A small segmentation model, trained from scratch: 2.97M parameters.
Rows from block 3 of a small segmentation model, named by matrix and row number. Rows with one number belong to one channel. Each number is 500 + 50 x the weight over its row's rms, rounded and kept within 0 to 999. All counts start at 0. Numbers have three digits each. After the name is the row's rms in percent of the matrix's.
After each channel's rows are labels from the 100 images, of 14976, where the channel reaches its highest value: "responds to" is what is common among them. Only what is clearly more common there than usual is listed. The data: patchworks of several textures.
# convs0: first 3x3 conv (model.mid.1.convs.0.weight, 192x192x3x3, standardized in use, each kernel summed), inputs 0-47
# convs1: second 3x3 conv (model.mid.1.convs.1.weight, 192x192x3x3, standardized in use, transposed, each kernel summed), outputs 0-47

convs0.37 087:522460502491546488467564499480515590505493517523529478479541579581485563480531454549495478532479484510567474575504514540558459501515444514533492
convs1.37 113:428424553438536461542549508449547536518644517490514540506434515512534553401434467507567514574516530445562573524345524496534462529458377482493469
responds to: looped; camouflage

convs0.134 104:535535471497559458512534537414452518565546481495492508507581544554432500620466518390485457564504539465509554562484563503503496543435541487532570
convs1.134 149:513445462569482454596493515543501527523456502427563508421509568483590506415543400522482497532545467453497475478545444481521485460535585485446492
responds to: rays

convs0.60 083:395519488586492515542443495436381522475594374543558468549490519510451543485475463522543455512544438444504623517452449525444510487540563431606394
convs1.60 104:549404654450504466583458523517494484470625591470514517447515502490535527482460445606484565524468448498531488500526603491491384485537392535453560
responds to: wood

convs0.82 090:493523455522458507460572521498494510514532506456428354549495497523355506614341536328501408518471522410495497505380534507479455495348540481541510
convs1.82 113:443503541421414478489465440530568515513509505482514479474538547494624482413537464551512524501504396504591484547492461475442563526623476482463515
responds to: spotted; centre pattern: spotted

convs0.181 076:471593482427543604444511527404503575505556543547534499611532413566497541479483556542496496460477528544532492512475552574533448617514484508574477
convs1.181 115:463428388603570392512539522553519500552381474420477428455512647521560511511472478493481484552587468417500465482450439501539526426514530476410534
responds to: bubbly; marbled

convs0.21 063:567525431473530547440517589469501494600522452556536505552581540524440488559489573407507479537471488553522562534516511553520507530473519531496508
convs1.21 154:469404503533497462573573537522529568518506515473507505361478498471553560363472465499505495523490544460520515467501491560512467460466540487428460
responds to: spotted

convs0.41 116:510425509449439501488562531519483507521539441550375581484510492553551540516534439514489520520503524536565517528553382494565539538546474543515460
convs1.41 057:537490368636521462523591538475562571452418524401481502472464493447521525525415474512489452547572511415444405518418540470574444454446588434431576
responds to: studded

convs0.32 103:433529497502464461518518526436514504483397461422501527466493481514515486417464522492497470488473539504518332508478498516506463442477564498518507
convs1.32 131:526434439537559496517568560567503520558483540596512520464510508522448549574471617379542477592500489469540614451432412457496526440385501506453488
responds to: plaid; centre pattern: plaid

convs0.51 113:560422491549543276506569559517514525528534544491500481351510528527526499483436451509512453506519536396527516491483483528495488410494540480409550
convs1.51 097:464551474463519647522465497525492473524603505567543509610477526558474471447486614449459507477530454619472532529443448387479525605502410466637440
responds to: rings; plain

convs0.125 066:499419581523498469499592510600516544480467508440585587481486492570468459494524549550424488550500532404464479539446599501525484505533539587459498
convs1.125 076:485466519598548493575499492485529503431538546433548535474497537442492532515423444557486606480535549511489463573512547545583424424461452380456526
responds to: crosshatched; speckled

convs0.86 073:503500495520510554474589536533628564468474512545448543504466538617455543496509507498628513517485532536486547552515548464509541488483518571508524
convs1.86 066:485485504483465501462572383569458472406522520497470525467401460497586565472455517565461499457491545540419451421399507614511457517495429476478493
responds to: patches: five

convs0.14 123:503417520454456482514530511524460509511574460543336557451504493525553546505528442510505521547455529526545529514530399475565544536550466542530455
convs1.14 068:510490399580529468541583490441577548438436498395516533470448492494526538481415485523476465529562519434466368516414536459575414486445565434454546
responds to: cloudy

convs0.133 102:468513511585506597440552532417504496497493554462548440491505369539445574479456541472484448493546482555515487546435565555506470540441538499553472
convs1.133 159:517542406542447430464475474569538495484415487441465460444517576510539436457498444572505433500409437445522449554502546512429585475553578531464560
responds to: cloudy; marbled; centre pattern: cloudy

convs0.43 108:510424527449414467479564463535489493500496396521436564493521501558528544533557420494520520485478539515543491483541414422572531539551450550514442
convs1.43 049:522519394629545477510539580501537539469467576432462481507455508401566508561437481537502535570580423404478496559367509492564493474454573400441636
responds to: spotted

convs0.54 144:572468461465424507510528531540479486605503495606460501466433504562547535551492461462615430539479555503498627550501452467465546401542512570505503
convs1.54 078:503515482565512489538595469428591523436436460401553540489432427516523507473445498540468505473549521482461351513462551432554408525484546444485564
responds to: labyrinth; honeycomb

convs0.8 080:351508397631418484511522438516416562472430416491529528549418502485463534498511512515457400528471514581473559429441506464459455483507525504466418
convs1.8 082:603540487556511503519506555469512444570458545450603499454523522561440499484486468509514569530369367486567372615543483476555430498466535455483465
responds to: speckled

convs0.127 111:421473537590554519536524510440475509503503493441560503538460531522499496495469627484489485503456510484534480510501554573512515567458539418506519
convs1.127 191:563453536412499392523420524545469553568561572593530551517591509526497530543561397513506559567550457459530519569495436418554451467542494554477482
responds to: speckled; centre pattern: speckled

convs0.42 079:346583487481522475503515510516408557561498476543429541563542582517448520464537518527512484499572523507559535520511497532575547570455519499560445
convs1.42 135:625482575554464450531587509451547494537582541444543510451495435499494510480480484520540536505476480442524481443465510551499378464450513443456458
responds to: rays

convs0.22 120:504436510425453487512526515534458515507563474536333572457493476513549544507531453511510526530473526536547523515533414479557522556555472550543453
convs1.22 063:516486408615525462529583507434594550439428495392512527471447497489525526494421481529490483546567516423465377529423534462588419478437584425446551
responds to: cloudy

convs0.167 064:476552533549527463505515501517501463423499484385518587495514472479447570520516553452412549560450456479438485513476579478486485492547561546501520
convs1.167 069:538480534484534458494369482478517504508573508457520491546557548457528529554525493573462595509538458487537514524533495546570439514568491460500510
responds to: bubbly

convs0.38 130:514438563463475467520541522553462495544618491588325589446506492534557518504525442478552540527456545545554585514530451496570550525543470582502482
convs1.38 092:482496412549524480527557475432566526441435493396533532472447476509509552463412501517464497514551541473481373507434523451562392511458566445485512
responds to: marbled; plain

convs0.160 085:541513524581533468511520520542564517523502545487570511416576447501561432489511396467472592463549537535503459573532601573476524446512543473418558
convs1.160 089:387533482482562459489488497412493517555558536506480425587507557551473581482401513467543496561567523399582539507441489472506504526449482454568459
responds to: looped; labyrinth

convs0.171 089:519589545554577568529517500505509551541494497540567481570578574543541543509511562471507490500451436481522524550573525556590558495506518528537526
convs1.171 163:471418554447522418546490491456510517463628543436517528483464486506478584473424526529527546543500558434567577509432508461558377511460411435467463
responds to: scaly

convs0.182 124:477596496462517476542477513538530496543510500545518556546581552531540493507542371494480565530494464510510468529544491513488478534553449582462607
convs1.182 075:473481411598531491540517493430512533428439493387511519460432512479508557496380498497464504552556578488485424512428532474557412481423594437482508
responds to: camouflage

convs0.113 117:485480465405473530433491488571545384453424526491511543487497457505493458514576432527449538587577500501473452543603430455549465419550520519500472
convs1.113 060:515541433574525495466544479410544531438469524399520518517480420467520552561420517566424469530580512484475420485448514435538387538476539436485536
responds to: labyrinth

convs0.166 078:527467506500560514502530579502477541531485553554530499503543540572554532540565455551524471585589422554573541573500558553521528471509415551479520
convs1.166 101:520524456603527441501506459463566503509438503430520495495496524544470483476408489522476478509477538440489381511477553473577435477475571481512462
responds to: cloudy

convs0.18 134:506434564457468456507541520546469504527618481579324579452502498527552518502524443486550532526455541555555583514529459486561546536540459560513486
convs1.18 095:473500427542521483521554477431563522443431488397534533469446465512510554459418506514465504512548545485482375504441518448559395516464570447491509
responds to: marbled

convs0.84 135:563479400491432482551574545548508488560439460537431470463415544572527553529466472493573396546517553478551563567484426474433493440507524523513509
convs1.84 073:499529557554479490492654520409574545465471445415541537497464399516533474478465513531530527446544503476440389531460552449558427538487533467490534
responds to: patches: five; red

convs0.25 076:474511497420539538476478520443551536497558531557486464419534508523473527501462515586477495510460504552472543548495478514551497551479550542598446
convs1.25 115:442434514553541463518527548417511490478485487409535508473481541507512489434445480539527537498509483438511445554434543475459445497485517464443499
responds to: wood; marbled

convs0.135 101:454489477661522533529449495547512414468504446429528498484471503481418468516515511434420497527537538451472447498484539536512469437450371449444460
convs1.135 103:541616602413435476429480503407488509460493547427448525527530432459571472496508490606573507463511441539489425516545580565511502603566512560552588
responds to: zigzag; centre pattern: zigzag

convs0.155 078:473500482549506473524545550485521509519504524554446508587540584537508604550513495513452425502485485595504527555470427508513451528489485488553514
convs1.155 095:468451520489556513489476555488435462551497448449555462468457513529491533420419472490471526531458501491512498539514498476496412478465482504503456
responds to: crosshatched

convs0.143 073:523597525436537542540511503435506549469532569434555464551545501509567492531479566573529500568467416504516470524474561536523458624472520496494533
convs1.143 149:470413451571542477521509477522496493537464424532520496440475539487430514512415467331544502527528586464566526471432482452500584351403525468455462
responds to: bubbly; camouflage

convs0.12 132:502431560457462456501539517547466506528611472580322582454497495524556513494527439488548530520457543551551575508532444487559552530543454553518483
convs1.12 094:473500425542522482522554476432562523443435489396534533470446466512511555458416505514464504513549544483482377505440518448560396516463566446490508
responds to: marbled

convs0.17 098:421450376502522487487503519432465458471403518471489500531471478488432518504481419480449468563474542487513433499522474476492462427476454460471422
convs1.17 118:509622520546457536503492519429469460528443460449566476528516472535565461474507463490526457389494441524469410541539502548495517549547569515546412
responds to: spotted; centre pattern: spotted; zigzag

convs0.157 081:364404489538449507531505496459480483464479403457436516524501575513543546479482538512551486564467545486470472488467476445511501494506421490564477
convs1.157 101:567455526403569424573429526525534547534599522450501516446521473495575528546508406543477515540503447456484486572457503513539402485527485557451556
responds to: speckled; centre pattern: speckled

convs0.174 069:499455614514545454463515482377435511502556484422586527528591350482473545528522473583455521418508479528442509434527531473452509532568506521523450
convs1.174 059:513483470488450506526428512591449459558437528477541415496453544484542466517512506596490540621534407564470454538567436470576438504529464478505524
responds to: bubbly; furry

convs0.73 116:527404512595526336493516543523538496490531522502542492332508545485496491436470386510504472503536551454492540505491502532477490355497557528433491
convs1.73 114:484633439478491598462516467443498462517509533476518482648478495507422523498428627490504469498450461496528467516425479469458489602443506432630474
responds to: looped

convs0.95 104:420570507490535551451573555417468517497508520467510463572448479519453537447448548535472482519500572499491514536447493516474434567438533454561374
convs1.95 155:589478488410478489498490403539595449500586525609530473477536473525530482511504416457500477491497522561551494453527452455518597460557416535498552
responds to: bubbly; centre pattern: bubbly

convs0.74 104:468493511465492514547516537528498494478486547474496470503501457487472521515436612514484482537579399515499435497441551537450452514478392501479479
convs1.74 137:591567499487435498452503482429549450474544518512436509521494377506426464522505505493574490465465541528509481435514488514470516539470507509600491
responds to: furry; centre pattern: furry

convs0.177 072:435565544421523576493525565470485537556517502579467556543572481541514503493536544567517575517531418493508538518586523544548572526463560586526466
convs1.177 085:521469507652540506493483508416501468481469489398542475498483519473511521521454479457491516509553531422549414455472553485516447462418539492438472
responds to: rays; patches: five; striped

convs0.4 116:499413513451403500503557475531473490492518403524417528478490514540549548505539445531508524481475526543546506480535388462572516553559467540540467
convs1.4 046:535493378641552457538583564457557574470472570418464509498469488437543510556419474516505454557584444377454445549370549484551455462454553442419606
responds to: camouflage

convs0.44 110:448447467559515453573541550559531543532511495502558476429490549552541555383475393495490469526486465472528498537472460515536454409492422483367525
convs1.44 111:600632493465502568439513545457452534475493526479421517607519424494474486627506642504518515549488470554443492490508500526469454596465534530590548
responds to: diamond; centre pattern: diamond

convs0.30 089:516516436469425504457590566495473557548450458495475507481481485561483533463531513518550490479561436552533527560535454501486507496445468524510501
convs1.30 100:589527526555471444492557489451549531567480573506514535452556387526440571479517459454540490503490527475554467507518465507583519418525564589471487
responds to: furry; cloudy; centre pattern: furry

convs0.144 107:510540554364481487530511493544484496515491443549488543545569566566516521536567425505535531486456468552512462531563469503550495559571446608501563
convs1.144 052:490474365664530472501482539416511512433446506404491467472454514483512542573359455439495472560583569429492451541429498452527437449429556388460523
responds to: camouflage

convs0.179 071:535487476442512618499518548529452482490505492499560488544492572504490505552494584402504466510513561549580503476440615558501443468495529534544403
convs1.179 157:495487493530475469518572505522585553480515495436465483415476487479524558386476530526517464516464527447523485463496494576539456530446508437485472
responds to: spiral; veined; centre pattern: spiral

convs0.184 080:508483568464566529506461447498571514525485473406517585448572575493493549470562532438425551491495390515415445499515509502494432507491497576480458
convs1.184 077:515519534545479550455479500460508483403474510434527516488475443434541384572511514550510535430596526582422485487603508429540535462527581436519559
responds to: patches: five; rings

convs0.71 133:573468405448402512527526526540495479592468484593445483452381503565556546538492468507585409556480560497501591573505429462463511419540508557535504
convs1.71 068:498522515574508489522617494410587530445438440405558539495440406518523494483464501536487511462550509478460365519472560432546429527497547447477572
responds to: crosshatched

convs0.183 101:381446499510560456489502516496478518509473526491554492492524530545504511314468484500509497532479507454543478548509517559538469474458524473432454
convs1.183 118:628548511527497594509493490438506456494469473475485490597501470462454479607478623462536487501513485499510491401447506522436492538431476480560576
responds to: zigzag; striped

convs0.88 139:567469426481418509540529533555494489603475485594443483450422506568553542538478468481599411553486561496512614559497434473466527414527513562515510
convs1.88 072:498521513558497490521621487418583527443447445404553537493434409517531491471452504541492516461546514484456362521457555433552416534487527446487556
responds to: patches: five; labyrinth

convs0.15 073:498543509451527494396547540391538513495490472438550407512435438537526508494421545490464540518476542478629488467535529530496416518479509480480513
convs1.15 099:436463453536484458456444557585496545467456479556466534452545566470480455495502491453495458526472441502431531559536511499570565446505474566492562
responds to: spiral; rings

convs0.27 069:471385519484469392520526492509421526429576483566464491509492450489488517330457458477544469461415512448517557443450471459497521438556529448450501
convs1.27 088:469505408563566596491428544478428481469371429498523460542521550442547502582519518463409535513545443524444466562558455495489504498515538513534527
responds to: striped

convs0.52 087:348543581491550433494529555551438532509506548501520509497561521517466502364447557503510522560510457467565490560472527521499499489460575546506428
convs1.52 101:613454558524495561540541479482530504501487467511533511524516477468511480563535564497518531498499515527481535393498499524489486476465492482505523
responds to: rays; patches: five

convs0.191 066:467454456651585454504532540569505583527539495556517541498526520570525515522495475497544480500525493525481565553517488511489504473530559494463533
convs1.191 109:474473504491548480559540487406558506509582523440555527526444527527512528445414495505520505525512484403543486473375516501513412530456442432506497
responds to: veined

convs0.107 092:456436470632476511531525562581482509510514469501544485478515524482505533387475339549467506464476521465421535500508463472430436429518514488464442
convs1.107 098:486507544397581514500477594442403538537579541530479488597537533551441555595478626464542551612533464473536581514432524447540403564405462499530510
responds to: cracked

convs0.111 093:491475515517430452460469516505432552488600492487498477487534459449460544556489449408500484489496515513470548497458502422534479521438518528526463
convs1.111 098:480485509494539456573466501578455485522471464422466471522446607523519479459456549526485430466437441413479500497454559532471431504554399486474525
responds to: bubbly; patches: two; centre pattern: bubbly

convs0.49 104:516527456423450509494493482457516476449417437406451463544448513467444509581453490435492371485510504487406412503407468394515459484445541532507520
convs1.49 077:568547512479422585445530437557561474580544515491501427518468442484502428427520519503498465495478468555581497477474508441453489544485507515567416
responds to: bubbly

convs0.164 115:469580498406507496523473504561505518522478469550495555563566560542537480526536422530505522488473472530486449550562475501538464564572420554514556
convs1.164 057:459480453630550470522499542408485486433486527407497501428414518478529566562384471472476516585566561469502448556433512500551451454405589427437528
responds to: camouflage

convs0.2 112:535444512499526331531540521482513528513509548477484470404490574505491529524449483479500481537574482388530509527451574535491506479482507493432561
convs1.2 202:512531503490466622546424456463497393518485463530605510552500470516499450475558488496455534461464494602484436526545451465519497533542501524578422
responds to: rings; centre pattern: rings; mosaic

convs0.106 110:484521496429487514449497498599524418494455536503517553488500429535491476532580427474462562567568513497477481544600459506538499404544539568477430
convs1.106 069:506508406544511488487544466420558536418458525389519522493460488472513538512414508569433487537566536490476397502446525424554379530468538435492538
responds to: labyrinth

convs0.116 085:503487436499523491494618597519582539571496527565472386537456506604548472531498512513574422605524490541526469537483546498561506508399440501516545
convs1.116 079:536519522487392542506414458460533439364556504474478531500421455388526408489547498496460509551516533534450491529508498474550451528521428422484528
responds to: patches: two

convs0.146 070:499507551524480481496590514461525556509503545525481496501515421566520536587535436526578508510583468516534539523495557554495473500524545540468473
convs1.146 111:532491497496509498508511483461522490552572519489539517534522535528448519440419464522459489578487500488514431512408484490586398545439477514557428
responds to: cloudy; speckled

convs0.185 114:486601509448519480540486530530519471569520543587502576531589539540548485513551386477516560567473462508515512536552498524483501514560437615447601
convs1.185 090:482483388584525489549512474446522531420440489393518524465439518480506546490387500510454501540547582482481401511437529465558396485435577438482512
responds to: rays

convs0.163 107:518573442476508526540530511504514492508489543436507463520516465514544523487484475608485471525484352515500476535460476508507407533522510474522591
convs1.163 150:495555455565510519499481527528457440534424396506477476517457511489423437602493504410521461471472541496513494513492561486429625454463579536507454
responds to: marbled

convs0.31 101:298565433560507536500512522490371521487444485532510483500515525485486498448454596504485438483590469538528448514466467475497491581476525448551428
convs1.31 118:590447574515506459544479510463574539510609607506471526448527483510524504519551411511547537534519454454524477478483586447496466444516472498450579
responds to: furry; centre pattern: furry; rays

convs0.118 117:491513503428505501427497521585532418525483585549503584480517425514501453519575407478488554577550509497490519542600476512514545394551525586471435
convs1.118 094:501502411550514487513534462436555525422443505392525527485454483487506536488414513545440489519552541480470370499449526443556375522462550436492527
responds to: rings

convs0.20 058:450542467550551444463513567470537503583440504457518484485447475510522522460465410545418500503512535567518462477481506490519412551440375579504580
convs1.20 087:383478465520542469466488491527524519511475497572510495490528590578450532453451528502514501601448416447534481585474489492553523473473459534488492
responds to: spiral; rings

convs0.100 110:517475496439451549457551530506490469419442490452475519458463399549499521541579409526523541511531520513529470555570457458549474455571512532536467
convs1.100 054:505493425495585441491523506413561528497497512406504472520500509500504522544448495509476425616541474429496474527418511429535385527479528478454523
responds to: mosaic

convs0.115 131:482520465419491491415484487581535426459416550473531559514504443486499447499573394527420573528563506515473432547608445498543498421550528508497408
convs1.115 084:478495450562528477523560471432561529435445492392531532469443476502518554465421502525460495513558541474477385503437527451561401511461578439481521
responds to: patches: two; bubbly; centre pattern: bubbly

convs0.178 091:521600461459518588428488533502503599512561477551482511577607579498502451564522527574507514483475497473484505579520477517555501563492500538580526
convs1.178 177:454316521546537407583543553574462528567475518492524507381477541509553544461499433438543542557567528460509556491492454472528481370481497481359491
responds to: rays; spiral; centre pattern: rays; centre pattern: spiral

convs0.151 114:529431510445573577526532490547508520479507498494565481490501541515479521535496572378419492500522485512520486537491599507542478448474500490462524
convs1.151 151:453502445353521475517521468489521501506624511472478464550447575506526525435470533599462444531511484457504577467436458486528437620502358430546466
responds to: veined

convs0.165 113:439460454517488468505515489488496513510513471501584523475534490536544523365453353479457509501501471557484502571494498531544451433494466501430439
convs1.165 110:491519489447537487488559581501427572514525505518387494572473526488446542570506562508580495599494421431542558506432487494447466572422515479514535
responds to: cracked; centre pattern: cracked

convs0.91 105:523558474594493542526507506420566511503445528479508502490491442499403540435433575462519454498493509464508447513439496530494450524424581445554447
convs1.91 161:444512537461540477480454539506468487498446473495501535506486558507560423559596550526471548482543427527441532512537516421510555533599468530452576
responds to: marbled; centre pattern: marbled